config.toml
train_examples = 48750
decoder_norm = "batchnorm"
decoder_widths = [32, 64, 64, 64]
decoder_upsampling = "transposed_conv"
Rows from block 9 of the encoder, named by matrix and row number. Rows with one number belong to one channel. Each number is 500 + 40 x the weight over its row's rms, rounded and kept within 0 to 999. All counts start at 0. Numbers have three digits each. After the name is the row's rms in percent of the matrix's.
# p10: first pointwise conv (encoder.blocks.9.p1.0.weight, 640x640x1x1), inputs 480-559
# p20: second pointwise conv (encoder.blocks.9.p2.0.weight, 640x640x1x1, transposed), outputs 480-559
p10.417 103:547469494499529552488544495452449468458517437521510437487494459415438434474491518550583497530481545487503544583528543495512489499458501518514524427480519446497498514417469422505467451463504509505533490550516509442485538537522496541467495522
p20.417 098:486438512475517516498489495526484487486484514493509429522398495524541485445493535536510530581489437522515540537602511519414495475555461565498484440547542487469476517502503483472485505437517528497503452493491503467475486502468517500459434420
p10.418 100:505591504491499514523505528565487540500458464469445475558537491442518472570470498509484447521500502571484503499535532442544488528466584491476458531548467443532555534487484518464427505560432432517445495479510507518459478482496445463499510457
p20.418 099:527496460517494511548518486564498499491493396478467496489502529537480516491472554482504451460487582515445498478445526521486469481503509524483543575579461514478553520521539543498484489421464570428471554480501554489489567530455474614546492548
p10.419 099:433487540517491459493553487563578513506505441490531480506572499472497482472526548484445496515520510455443431514529494490496477470556490544435520489395505472463519565582521469509525492548498514538564457473450540505442535463512519501495594481
p20.419 102:501492501494533527470461446467489543454428508502465464553578518517451490487461485566479460488537511433454605425532468511496560478537487567495486482459530465480479473504490511557536519453601460482481480494461521478512508462490459551518536547
p10.420 100:521522441503518488498492571472506448504503483545584483421535498525542496530503540485499494479470473553516584463554551546609409623502476576493485495583511442505482508505547491506490399524478485445502475472512475512506511480472547507538504534
p20.420 102:486461496548453448477517423565580507434544486567440551398516539456469493560468488569498531510501478513520497514461544540562471487495475522501518473496492531533516558546541484486471454553481544510559520479495575445512488514569520501486503478
p10.421 100:511551464510496511536534464462534470455517472450461456516484470474470508487481434533460477532508517455526494518530625478435519456517481427478453488482551418479524443499634499522426422477466514436498524513489487520498530433544509495590479591
p20.421 103:479478438484493530487456500512459470568453531476572447551530478487485486507491560493498512475500436473420511487453560454532436503452504483489471413497520436583580544511433493465529460523474446424514462517470503560496437546526461602519473522
p10.422 100:519417458503468443491560458570531496591512478499533498469536568477466492472470514510452509577514484491494477537487522495450506498481468513496536506539438514551520542507527492480518522521552516459525533435502482471424465529421519499504511431
p20.422 102:576530482531554546498493431470565510505450484461468531456499586514527541454502505504575478447530491493493426521443485444511492565452597466464445496479459564522446562538515518488479424527538549536508421470563535463430444454523521490428426442
p10.423 096:562470551441443472564544515504473493520511503510455427424466495491484480438493483468462469465462513542580483545515500482513521558478513502514528449559440462457555519510539529544479553521449458557544518452480501483457449532492504494537450545
p20.423 099:478469552464421480448496472438476499506461519476542501494528473468453563515534497523541445550513550445511421511492511513509522547525557501503496484525544466559508531500516587609516576513501535456538540535422500429603504515480501443577410465
p10.424 102:518497449490547475482500482451476492474442542480489486600511522479562469484464471590539497453549515459529551532454478493545428526468477452458461523464516490535520499536516484600572474502485500526457539485491443476456507409465483460469540542
p20.424 098:511497438505508444554479496454442614398495499548455351482555558518504386498524473531515482517479547504543478442449409466473469475507532563537520487501522474471487504459621537496473570536450530528480559527559487555434468543447529505512540461
p10.425 101:521545551517429552467474546549495484517477493463503552446561524507519511477590514540518577474412493579473554513539538550525550537486507426464487473492441473488468494412489511492447499531453456486524562523478477531482524456468447483564474461
p20.425 098:520549532545534538440496466522510446523476489487449465468471429480526496509498421596558415498521543526480486543510538479544512451510543483480499479449475621550405485568492423491500501494493497488496438498552459495550518522529532528587533493
p10.426 097:528504505494483506494561507452606464533464491528571535438539474484498517512500513432579467515442526484547540527503486557423496473497481474516512534521501420465485584482434464502462470503483508503494455453531539511499496572516546537440536582
p20.426 105:478417499554527409466588527387525524524543540459430498533513544496490499503446493494467412455516502503536491493529539513455535512460475546524519503511500471552498539519490516493518519436484464504443463511496533494434525423561485494537537491
p10.427 101:475445497423521524481433431524527489511477624453426529504440591550488515456510558458535547552577420501481472456508545469432527552530535465428537577534430523528553514567483473561493475575531493568486503478546544531517513480520466461495567536
p20.427 097:432482543462569555516487479498524496515482523527538541585396427605521518463516522511471449456504517520560498508520571539514565436544490485506530478552557542547464464498553518583511459548460487423466532458510523579510544471465470579463530479
p10.428 097:529440492567504494494533497519553533488465501469498498508509481498584461473531482488525471487442566486484525538552462533461551472499462507565506502526458515506569514512522580490491459487451532426422543482494520541486575494466523476488472441
p20.428 095:475541541499494481481548483530506491573480445540500571555501520562471480470482440541424504438476506469496459543503570455505548593401588494498476539535508496479531539477497499462483573443488456440509505480525462470464504495533573585466500492
p10.429 098:386475578440493487510468459534488507537493474457452472490458529469526506505480497530554458567489477531520589513539497479508515476472532488498542481472471520495433473452456495532546504538528510489498513465496585496455519489529496542491503495
p20.429 100:514541487493518512443448495537535456497503511535489457468504462501471485462419460519649473520534486576497543487529500478551506423495549514496490518543509501437482533534481535455532591492512505540536467494510521453506532435508555486484504541
p10.430 098:523444459436518456479514512413575516557426493494533503484453482495514504474519457499483560616470488421446532419536548507576469511468536534503534480583477576524477569579484595473468494459439494449571525515501439526456474528483467406510441438
p20.430 096:569558472467508558552487543501383462395504505504463514483427623515486507511579505549506479485493542519465502539479471495443449531544492505476531458463464463508532440533468458538510557420542510558504537463496511522478559512518530490479467548
p10.431 093:473465534485547434513493621567491414560526516503584507521498435548539461580534578512498555516437487561546541582454521567511487525493435487423565425479492451516566454510439568506577472541520489483490577479471485497533500451503561529516413485
p20.431 098:476558508465555480435482503540511496498485501548496476505494526517573520469510556446530468524537526495444517436508484470531500488523549503577527571457484564516472531465577570523544520455470498571546549481488487614513504487516542533479557545
p10.432 101:476552519479468546510494502481476519492420438479475520527465484497502504449574470477507568474546560488477489524492509528582518455541524487486488456487515554458475493484603496449520498504521480572454485486560490478483434490558439481510525483
p20.432 103:507540545466502509470519475533507474495506530527492491567448519469468531539489533482436495545519462552438431519544419464443505556486506444572559504502461443451540498543427559493484459493473416523472517492548491443505482476556546482491510503
p10.433 104:522480448566433482460512504527498519474512533513459470531438598462482528455498447496513502551487429543523525467512516490604424470492515475541513512491540593558518507590504446542509456430501483524474458494521467497522579484478487462517530530
p20.433 104:424463570420504500508528433526522449488454436518500476493554461523533521546533510452569461466492481425445490482531519546491476529473563477546480439536550542485469504552536468539428427541466553497470572476549473486526549494506482494570576493
p10.434 100:464515540500521481471486489443520445448494453472432472508424497532543450470442530475545569504502548505534495415467474353506458464447497507481488499474529538516508543518498480527444427502565485482412474448423477485505588497518372525534558448
p20.434 097:487433481447402410409546544500532459498457495513503470491485513441476498489452478502509508444461500544504566485522499562530508569500475516503516558567528521491504480509448481481436524502433500517588457515498511539500526457511488500573465476
p10.435 100:436560489449565494556505514510522499504540614512444500460508555538531499482516518491522539455550508545494485525563533531536518438451467523578562506426530470485489472454447473552526448512431521512501492478589504479474448491475505448473555455
p20.435 101:477449533442497489501470505553511494531520489457405476506510508564539522507487489522460528536496528461423508505477539529518490452498503477430536558472439495429535502503570520446519503544497505454504556490486464506540548526450414551486505530
p10.436 102:537498485443449575504441557472506572469570543581524471482472470522540514559447534550494549496481514521497473496566560531446540503434465547488441510447562516441540588523539503522499490424516454598535537451511528449483485478493498518571465507
p20.436 099:551526551440459516480423488509553511498545466497496555530531486502471512460440455524497436485489545521463505486438515516494531492448450539468510464507484481464517454482505503490522485531467514521473481442568490551553442464475410486526399567
p10.437 099:536559535511547517530452505486506536480552489449518485541475473508519469605424533496503534469507412487508489536526501515416534434517483480565488506535487422481518510508543513428445515504466481443559488502490492509542492470558483490520448520
p20.437 098:442527472542494483563377486485543491512478470513545578474480546494532443586504432550497514413498460533518517552492519546529498469517480488504481505500477518532449541513526497444494423454497454470489532502459558523477538488562496503517505478
p10.438 099:484484486503473484505448445504432482525484528452523465490509593499506536499502506470466503519550504501522466453535489543491505450465415557485534518490492493490476523445503464525499516497541482547520480470478519555503471504518487451416480558
p20.438 106:527509531586516429461476541416550490518491455549497563500517491572519543503518479518506536522469507475517457485512563482438500516492444563475530481480469518490467508409533519546462471517455477452466533524505515546490476524507497489532480496
p10.439 103:505413479532456537441527463441477505435493485450477447414438540525511483577504511455555491530501483543456532487464528506510489447482496492488539476482494460534448546481470537489488571533485441414487457539410459519549493512533514552517463485
p20.439 097:486447490549488541441504515462566457558515478561503515509542464478460518521456513473481545456440517582474497476483528547455531468605466440569490491518507488473448524481532504481463448507442520467508483425439530469444538473536487492444551485
p10.440 102:531474518538426475484495484462493466549561517454469451507486527508439502471550426542491548522487444477474444556482455532513505506512496498487497569492454480485439460485546516525464548483509475511481478512485465501508507532462441518450501540
p20.440 096:510512462546506452461482535488495537482500476473435544565472501496424520575513515543452508521479515494523472496477471445467499510576495588472434516484529467537563495491515515448462480547502458432465498439482504499451516421509413552548567572
p10.441 096:510546434497512457518516529534441454505510490484513415464494532522474471521477505504571495599476473485467535593502507518531505482459542470450447546438519486549421486536449491554459493510468515485505499475516468597487512574491430567493512466
p20.441 104:469442515425494543458531503518558432517559517503522463521494488510516503505457520520523446571416505492445560504493503543554538525497529491490442488450438507516502468500524526573529483496519486504531554477504501549490521488515524520536545535
p10.442 098:530497571483485579504523527587509451507536497525481452439532481536452507554526490476515561496528494565460509365531504551537511462567530478477500458521488471484555468472466536486543527517578503481523488497487529482485460580516526529423504506
p20.442 096:495472595452516509530556545507543497514544551497506475558452505486534511500533475514586555502536541494447580524473487427476458513398533532491461507538522456487455515473510509435484435460541511397521541508501524540541454528476428467488543496
p10.443 100:481472490437484465471461483471536532530475471513512473468449500515508547579555468551558421520445527465487517520547430515511408490488471493507482450480544480499535503473574551500465467591553479536527423452478502479406473460411518570463471488
p20.443 096:546455558543504461474495477543495505497547573480451505478520464520447456571496505503447521558532603441513400603519495430559549469527467559513466568458497457479468492456505479516471498482487563527578504525475493502570441560522499481459486537
p10.444 099:494507505468515512455496564513544469492523437517513521569455527541575504451444516484491578570560559487596495587490540517534524451592460493491541472496497437522460515522472493432515530472490475484500505460511524409498521512477408488470545536
p20.444 095:404513412489484510420497470503485525545507473540513540547543438498472480415532434454476466515431440506467485522507444445507478505453503500436498503536422459493477480496500486484514522498584520490493497416514503434418536510506396531524534454
p10.445 107:536506512448465522528530568465542461419454555495479525547534443442508548556537532470544468498501486517469479494506457484496549486468436485536494498507459513426507544466455538455423533530581484507510483514507513579561514486480551424471562552
p20.445 102:514510482476499455554504458499464414478421522566435480479480509526510496447457524544566573527490464505430440539530620509532446506459472623509571468468487469472496505450498478527412455480489445547462498507497567450387494439526485536486471519
p10.446 098:538548468601458450447547503514511559451493506497435469508448505498495505470518513511449511455476524549524455545470568516472486500495531488486484499511431555489479495500457530527496515546518490477514488485517581447490543516459536474451512525
p20.446 096:504557432515508492519432498506490476486492503505476607486484469477460560511425479516496501491590498498538474486514535491517510569554486437471580460505586492532480406448496480542478465477515559581547544470485522508488474441497475496532499515
p10.447 100:501435498425492466572518434526538549446505495418467576509464446600485556546554505502489456466464540479458502566505529562455517484424498568514443488460572571493484487474512501535557466480516499528483513498571530497452497530489444556613493519
p20.447 100:528526492498466449482506512468474425492445497433419530461454507508445398524511506471467554546471465504524421494494516509451485499520525496516515517535547492473535449546439478494499549458582455515481534521478511456515563481463539557496477480
p10.448 098:498537595501478487517512608482500412457499520460486544463505473512522498543404460488514465446497490512474554523486489504552453430450448543470505539504577483611527479486499474498511493453478547473515507493560493454574414472463494571534510444
p20.448 102:489503532443505466495459528474474433436545493542474459459488541506549446476520468470567431528488470465479456504461541508474512490504500521517440572467531467526492457503507475491453486420494500468495494535508474458566535509484524497517558508
p10.449 101:549492522537466495474488536452450563510514419526459577491487561541476559472470521499616451518520402454564499535498502503531534528466467478541493469530485527559515485537513526451466529438523489526490525464525480506505451475545532588485483439
p20.449 101:544506557417475479492561535417606539577508490509514525474535449501584545532552523545560561583487519474545585470444460526500486466503511457452493544449387524469491483499537554456568464490454496455495395543570485416527464527434507546425526460
p10.450 095:501506520518528492472437563535570473421435495538521536519527538536522496478549526498532449473471454522462478558466491547459542518424567497481461485523497438447465472504590498529470524446558529532530526478482463571535450478501422524543536505
p20.450 097:507471419455547499469439505532467521539487452481509452514540505506551501508555511484482510549469464501464529560533492476560544540498499534504516451519482456493511541508431543471555536574543583483510496498461499468524485540548480485565491471
p10.451 102:458512503462555463500545472531513424422525543496548478511468546504479494483507497514472503480553544466542532516467640451492506528479452472551523420566503461492464473454472465550522508443479535599486458587457529563554592388509543474527519501
p20.451 098:529506532516509492453499454482489526487500511468475511472523465544521495575541585522503421522517549512557460485501500476568513555551537503470530494452555512534443463474516521424455535513408498562576483459541496474486550488522500489480474466
p10.452 098:464498497557512451494448510423499488476532455448471496504552482513501523571535446532482449457483558463501457520470492530521429496542546548563482545471479489481438547513551477498527471518451538561509506477431484513500462570515487559509457498
p20.452 099:555542525517496544400509554554421492573583485511502556512489492507545459480534485514465457556530420473551512532519498519499475477565618484523504471517616551453596429462503506521489472492483485515485585529519557421518508553511482475460515453
p10.453 098:488430453514499497419487411476504505565492489511554484522489512523519494562522509488461431483451492494583512519539499481484577489460568443523471478572534470511501464415520496508421582454458470490493478467534496485528453533494452530529472556
p20.453 097:506529398482445518510497522543437446462486495467465478477444453566489545509552504492432500450465518518460496503512481484519510521408500486495485452587480515442505548522488513493526480503554502521439527494500508540567479534491574510466516468
p10.454 101:506567520538500521501558495454549442520525459524593526492531437439505458432471550500498515518506513490425535514501493529491534521584500484497478485542532508400493496493454535452435520556532530498492529511520425550429367535496504575503508498
p20.454 100:533525465482463456423511530480465427511509499454465470513538548436496461478503496546561489446519507470521414454507477583475530444473449498477545537527548516502492453553576560491454552517521442547409487502501502515534576703516573565545487516
p10.455 099:447501487538480460394521492466586525526485524500524538478450472530515510542516538568487479594512545459508436407502491503378524515567508463460496483479404477470507550555517530444507576497514454439454455484471490476496505509463528538522467495
p20.455 099:446569536469501516500478510471425494558518453521513468509477466490519472511433449548470447558536640472413496458522538500497517489532468449490408500458589566565525542538514559493469490493447529527505444445508460547561487529424460505495534491
p10.456 098:453501512598411490522518460478494506534549473474436521519504442470502468420508549512590497440522490489578533554500507483579496436520522428536561541495485498461496477421521488499519500469399516446475415492489515496566451478443495562523471513
p20.456 100:495611504537495466511503472502500518480494459540558486431500544469500504556547499427547421481503518494459508515506469440489482493473469463484529490481439479512494502454423500519427520514484550421493546468499494471533604533585555455517547423
p10.457 102:542423427438473489461508473467566574484524471458549565491472495521482485507571548506489441522484472467485520538538545520570533603520611421509505470519525464518493513494430473535579510491463434437482464512495553495567537535472465528527485444
p20.457 096:478514560545510552554596553606444495490453552485559456464520476534430475443447497527481558422561506481514556537486472478528502506577532456555514501545507544437518503564544470584558497511476506496508491519439461493466529477532514461517517539
p10.458 100:499541546509507491558493448485495522431507528491444491571477490442553479447532475538497501431526519475608508582501462491510544446543454509477532476495564537541500533478560462457497451503530487501449439456490467434537474451515462507609486428
p20.458 106:492426549463479561608478504484487544571530499511618469525528528464549586492574583525508506542453559518451558529524544516550488566529518521514469513493425500480547518554426471482507476496493497511524534544515492511468491534516566519516572417
p10.459 098:577482503489528469536555550503580497657481552516502500502488476591485445549491450470479495469470543514557550529470448489526470427486621495478552455441490484509470454500463469509468538425479549576502435521518468456517541493485526550477511496
p20.459 104:574511459486557502436480548453568545484482458512462524464498443515474493459495541537473488520517490505514560517475405485477533528461426444507474419528498522448528505493470438506509499551526582473453480527501431498501489544515453500529484583
p10.460 101:470565446549459530555571541475454516567523528476502471539501491459557479483496534469492455450506480461476528452476487536425504493489496574520522485465578485456565503450489484479499535444566547518525459538430459468491468512426498470509509533
p20.460 098:454408473529507494473564489569568512501483475481463494533521525457395578516501500499554495459477432500497471557520502505497463525483502521528517520416487526551506522456538554460459466449499492497443442458498500496486512477510512453573473537
p10.461 102:481584443492494528518488474467521501412494591473569462508493584471452503578444519479536561525493468464442547416543468508508537468557451497503526541500509483467492459411465455475494495478519466474479494532490553507545487481461446502487492481
p20.461 100:437550568508425490449526435464482599564508472512474470497454502565493432503467473490486474570558481513424506507521454453525520483465538477531507531460531509493492554451521570517514467580515538427517495457463543460445578495574537504496502488
p10.462 102:443509465560496455519466472480562469501487521432488526478451497552585522482496505483544495498491523537470420586486534455455411523483468477483545500441554473490488599454492478469522616514507495419513542546471517533523476449546551507475446439
p20.462 101:514560520414643468512560475522443502480470478463583469473531530538493479442525458484528495562423492579535522535504447506506445497510487483544501489467471548451492553500523412542478551464448438447519523595472502435531540495430440480506497521
p10.463 103:471394563422474570533510509477447449533497508509516528463501512509460526512513423427573537479507555468433479525517500535555521468442497484524613499554505489488485468508472566461515460511548491491394522492479525513531575501499488527483505559
p20.463 093:485565568500523492469434499446481514499534513492563458516498536458523473462482522492497539507516499541527467450466477459443519480453497414483562530547579493507495456476482594461412460482512477506508423506501531513463488572447522442484507528
p10.464 101:432564518512465462513485421549475445534511603522498538469472516511506503545553473514483495483569518518510566512499477495531570503473532473503494489499489496531443587449597559508516469577496542484520445491556527467527522459527511501523461525
p20.464 098:469470530595470503456455451558491511475530530476505507438489527480481466496505519478485482447435520536444481565511585408449529486455495535435457511480548547445466563507491388573498469497477444495516495556572568541470574485464546481493476471
p10.465 099:484502491519507518519460513412522469478583473468550548477485488461525431470522444451457506516589546455492548491521522523524573509469466502561540495537476480430500602479614525524484502469544474510572515529537529448530535472490462482534556465
p20.465 101:501448500482424512495508548455541449494448485543551577428502470505460503435486543474539523472470477442457476473479458533514456427525548537436528460442571501419454490490406539486507567521468473442531527486475492479519480452484468492557507493
p10.466 100:441495478491453509498477477488487561575506529502557497490543541497464479506480509497475488571525483466510547528511498519495446449472509496582568501434502526517542529578487519484492442533476511462461437483436457522510465524474538542576537407
p20.466 103:529537527503491452549486476536496530480478512502569527541509463566500410531529497431401503440573463475424550519457510444446473524474475584455475490485506539442510496488508495448514502559468470545411422501475466573496475468528486533443545513
p10.467 103:519524435466504527437521458417533453414519511485516511537515515518534467485461498552509446552531502479500567531525531426502441503520422434403438447492521529489458555563473457483501520540438523476507518545477503355471448573492490495483550439
p20.467 100:435472547494481547498533508463525508474486500481498522462531472513437546495642488524484502449455538416468477503492511536539512446510538528502439453495488472526541533462432490512524515507496543519558407541501479427452445565573497464436521547
p10.468 101:551460561581515493411477430453517555545521441510384569484424495481489595538487446441500502492536498488491422464582450447534516454489500517507454554453475548556477443471517514503501500506501516440448477510506485509495511535397478520501557524
p20.468 100:555521449477499450461535503522509436540520404513505472535476478530477548509452503498462509446548485566502593488497435516543478503576545482439465540521502408542466469488485426519535583496497533433498499484392485563482539450427467527471475491
p10.469 101:597514448470544504510429433492552501554512446435516530559511542445537450527499480514600503413519501502485502494466534517464467513507476501518514407467504522402479509470590557505478595491540516487536513470479538522510510526440451502512542480
p20.469 102:469599546470456563459466455503510477549470446482563539522529549524522536564487549519471461459483458497534511545510471525479469492497541510424458446597458573539560465494514497536485549511467518493484481498532480474415550511489529581493533467
p10.470 102:514492458461491518528550512522541476490454590437427466522536508510473419467472480463546526472458522495485589435447521522462542432412448519447461513543462501431509527467505536492489442565510423445432517554495513503501478486474442410509437487
p20.470 100:488486535521526476493547401580432526572510500497514502454510549543449497538497476482447463455546562492571490518530444478418535527509521442476429418516544511505455508431506504456439496472542516525512479512447537478445452479486515505555495472
p10.471 101:461505570503427455512486484512488493507521489508537492493469514439537495585517465440479521529513436497498411551485537496455457440486549501500515484518479523446533526508543493565393444542509558496476527520517447457512489567491498480442442537
p20.471 101:522412545451474483461499466513541518564405431523436462516422528503623532493501483438403545486501528448513523477493497545514440427560514483519528545516524490487541495474493536515510474504522491509517475505577483515505461510499478555582506461
p10.472 100:518505522536495529471496517538567448513523464525581438509578455481467503422473523446533504489525518536550507423442443451532445413501459505429517487492449471536504502478485419522455442481498505468457499510542533473509474525504509493589479489
p20.472 101:503567475534561472509505503436502499588579485595491482483490478452515535542513504506496560466462489546518556476466436502447487500517506483496457456504471547484513466495498490560493476493409511500560516551480456504516501476554502561584562515
p10.473 101:534548451494510535462456488548496455463472457527475463456514500536475465469544568410561538525536445509498489388493536503539469521496429461459522531444503500423451480461513552488529470537485465528510527510547488442435501555542513530536460587
p20.473 098:543540467551566528507488460593518490555547486531476572443513571456501474490528483458471429589457492587529482540415474516477472477453423419521457557537526525526500508443540495532505503492553435488486526534548540512461452484528497502597439581
p10.474 100:504549478550504540515526536529460541482472456527464569499523573515505496596508476487548520453397482530523499458489417447500497523485500482507467421509447465500443444529477477486398481488498444437589442531515494537471546532492538484585465487
p20.474 098:525528486511442505552443390557457503421456504530485531467534516525510529481500473487576514493489483461484457588500470506453572482568420530457520535490466491478468493552495495508435472593447486516460540418449485480426491507554446453537543511
p10.475 097:457513455410468512499472529487511491505486492509521519527576524553512514545500515519480448533508559430612470509574467464439522482516504474545493558420483546550473484531500491510486497519491473555509440430531484481519547496514496522459456447
p20.475 100:487447534463488507531490543586532453576518504486537426420471478498471510521513555545441554484514479465490549531421517535525521502520503560428488546500557437497527484513514499468466585553478484485491462523504430463498458503561536451465540470
p10.476 103:489444539475510506492484513434543531502481511508530542442495541498574491481528457447461538456552553479513504504497584516524509528475504478480520514441463440504482487451508560527482466508472446475401426482539540499533508470560511539538522479
p20.476 101:431432471549436489496567414475507455489488463477488460512446457461456609471486532514493522435449504488496506525410472484429475510460474461472559490518533445539550460563477502414438456536504546483500489410469516527543485516528473529515494525
p10.477 099:607433572508544436505390462479522477468547572480440531557489450540435472450512515471578464485459560542465518462512518445472564497530468552531511490473526522438506480551608540497484468508527481460492433498510531532421604529500481520508475469
p20.477 101:532494524403509495523416514558478462488420528496444576493507475461533521472476421467503456520473509516469487485471448433458450458529521469547513537459623499410423531528565422482567474503471521590467547566513617506501494546468464493480554527
p10.478 103:417547556488451444402496488508479525578464484406592502513471534424417467523461552452490497528485523486499490539493474487560526440532465529516555552485485481446617497544494455567535500537457525503511498497511477416543394480500421548505488513
p20.478 100:452573480481549493582457536448481520514518462525457418530546428480504505488490485492540572486489533628517508480463478551575500556561472543468466490469506516573463524477544491510513532472528531496571477593482497534476546576485471479527499556
p10.479 100:496448522492568526418556532462491534552523481436502520546514458532534475504506492558437544502541440470479495531505610486455496606493493512469513485489484450403519495497486442468529490506481423522490570502514546501487550502620550466430528498
p20.479 100:532444556477416503527492482501484469489546511434511499540381477465486450459567558464496474459525510532506512354530547469468568563533476469499476549415482500588504429510443484463532525463480524502518449431519516534493479477471499408510551489
p10.480 098:524479478470425508484468462551552477499494527522482473526414458423494504509488506446452525491471539527522482570510498498525470532513519531538442486542524507522427469480455502441507460563564489513489457564473473485512472474546480484470513549
p20.480 102:547528548563492476602485500458531525499453482532537561578500529571560519423455509499517480558511482498545525456516492545529492481508506476486559498481529556508452428462433483493501535526565514528489481416528464504538529529431539471519547488
p10.481 100:505485510542509535525497505500500540484431476507509468458413463490501563493486541565554466534507540399447509472542519479400468474469503449578463543560465498525474517500510512508443459449527524427470498494537501481543565468412490489471519485
p20.481 097:476513493470468507461442487473551563453492533464482484601492484465601490510543576512529467481534460527428533600485521537551522511528515517459483544485417466501425503504565587581441525596540510471512509523526537547546532483479571472518510517
p10.482 101:457466468589459512498452486570503514454513438563523486512470596490494503554495473507530519546475421560521472498556501467476504438447457495502482539537539420488445445508523436530504520460514470540469431516463474582491479567493497582557509464
p20.482 101:502597487548546485514451537509425479460439516508564493445435480541519459539528446507540530526430548467497451445520507506544483405465542508521511555452529526454511485509532514514466501492559491447446489516583499508453578469511528477467529404
p10.483 101:526421503435723475505479482495549549523482469510541463512527504492575527484490478472470464520453478528505540520487514503486509480524478493470529480493432535563500473490527531539502489526448486521455524475480492492517453506442499520596465443
p20.483 100:535518555520550493531472527498452511526517524475435442448494530510511450444479537470475527472514520529509496472476467478491513422478521442555553473479541485534495530539532507487439532509457585519531509456475498517479524470497510529543525505
p10.484 101:531424430503540507541511486549513434522536575513558517486471519592537564477501525501541532556423515521496511459446480433535571482518491518467533452514538539547512558465547467535520471512450546486541501458562522540521488516486440463469473561
p20.484 101:510412514548562575476550556498487454427493506546453485542424504491420564582524472453475463495481523444512527497538423408437480484533525441480513527497500496502496441505506495540496524451449547410501488514515500526533547500442460458508525478
p10.485 098:597496577523564472493480517460498500559531531499421559514511455465494478513488473456546479472538523490499470462610438511534506449475485525540484458485501478585508531495518558460541440552513440465536464517472429497507572447449513530465550472
p20.485 106:532522552479443505492549469539482489482493535467494569513526499498541549561561523544446531547441478484502510505465472475517484491507423558490552507455481608553561584577403483481485542436506458548537495514445482542505494495459550488525498568
p10.486 099:508616479535479474458507492499517519501472532529424498458516501523545482525525596536486566452481533518524462479545521471460538530474505535492425455454541475426546437500529573565421517538494502486509498474484459446474465595544449519495479550
p20.486 095:516551502481525538539471496546484552488495506494490427458493501495474501512506520478560524489529535475455497472490511508578446491518474467401549557452527502564450479557492461571459549467429512517486578500409613462508497517496481520540490498
p10.487 099:533494539484497557490529466471497564558476478498514466417537532485481475514556555443517534509494484498515521496530479482545481502454459473519579464461571508590461510480479504511525566518571490546404510515512500522435476533460441546518530481
p20.487 099:521490513537416455534568464546534480411492511489493454531556415442480474498531469545508551504543465495459476479526518475538537558493544529509455469570480500530462520567546604501480450530464507465432578466489501476531435525505504503515505510
p10.488 102:537545561511536543479496432497517467548472523490501507518505492485483498548507546566504532498482481550522502576495480467519500517471527427516491443512550562538481492462569576487540489462509467489495561506538529436499510512539494493563524521
p20.488 098:517420532498478546555461532417514503492507524552514505471517513499463504572622519552450540443465512507479558411495500544532504524511470454470514504484520610588532554513546545486507472390491486538506499486526534541529444501576535508465502493
p10.489 101:491524546493567486447451523472579486504455537488485593495506558540475512478495495510477440562546428467521562482554557489493502498474495483597529509466538489514538493476512493524549495496505472465490432545562449474437492456544504466475558510
p20.489 099:470511465539519485488514482538551470527518483519528426484437533508526528537422501488522520542502506452495477505539485544545494436476518519474599462509487543498467430464462449526530544453528479477472482469494593493489563413479441513439507470
p10.490 098:494530488476528545528534524533473465562417543523484492549498479460489420479498527470466493477462508499574462515467497502545468502508566549519478467568530472468460559583547506461463516515510525478544456433443462503489432549522442472475506512
p20.490 100:504483492502544476481483518561442497481503479495487483445461507437483552518507519527504530463541495526472495539514491428486455388515550500516566510507475548410494516472520438460413547552482561473566525477482520531504510507444491486472538451
p10.491 102:515518535508628550479498474446562506526445524548438468515472511512513477595467500516535443513445519505486518501536492515455581397512487457435536422531482521523439497489410483482467380459531475429435466529515502476482521505509526480568602445
p20.491 106:537526410509491528585510517579398549500475549493436518497482512432478582587546550498493496409500606472481496490535517577545434492473523478491575564589549491548476490515544515493558487416452498507463497520513458514515565496558511502405483445
p10.492 100:514546502525507515410530529461521468462505491530518535522402455551483498490515503548547537456484525535458486463489536470495545510439497485460526531477486493435497478535568520509545483437556422490486467403412516491524528525471591551514519470
p20.492 102:483530520523487540484484551486457475514531511557448498603512504498483481452498532464529445532475454472561462518512546497513545539477465467536484490530418519433466470591454489499493538509459501480523496528468531492544453503551529431513501453
p10.493 097:521512481546565509564461478502456577516556554448446474460495548448609428514421557473422475495516486499494481473533514544508432439481563464603486446442548445582540520478476530555461416508577524448538438474543460460476482485498481496467515505
p20.493 100:526499463478555512585470492473504466494426514520478523472543549505530470518474459498516498554469518515543462473495560505504492505538541481513490456478530452462530585470525506545433468466471509529494478424536486512466433452510474493432497504
p10.494 098:529433468508469474510499531542449481472526486511627544502523473495475461542493481430567476498480422479514427546541458449410498550556457470482452492575487452454456519530516492553505595551473534554561487537557538499548515535486514532502436490
p20.494 101:435533576451474449517452506562491469498533486487501486614494448445535489565496488480450547477503483519499496492537428485566458528497483504506486508580546497418442529525561474549596499547505494539474499474546550513463457517443522539536570495
p10.495 098:469570516486518544534404496497557549531511495579478442524485497538483572446453479501553502569501489529476510525479458535435472451519496448557469484474448569441487538499462561515576498540532505472502495522535452471463522517439557526450506488
p20.495 098:547463465516489461515450562573496576521469551536609521511442496484484565533465466557445456542545519506577536525507527479471488501570508474494517539503479548525493534472515551558408503487518520497533502486476492520520559437406534448538497499
p10.496 099:517424488547432511538561512449452489369470507569519506486565518563455446550453535461536518596506523464441450525505525526448506510474416419532458460527601503547498541445485505502488475544450480524496456472518534550448562488531523492468486516
p20.496 098:390379485468488499541500472469516499519472530427548524489470559446442564496472528403475541562499508551454458508457519475464551474437457456435530459486480502460565514462535506479419530463517535578478427483536544524480546587568505538503514505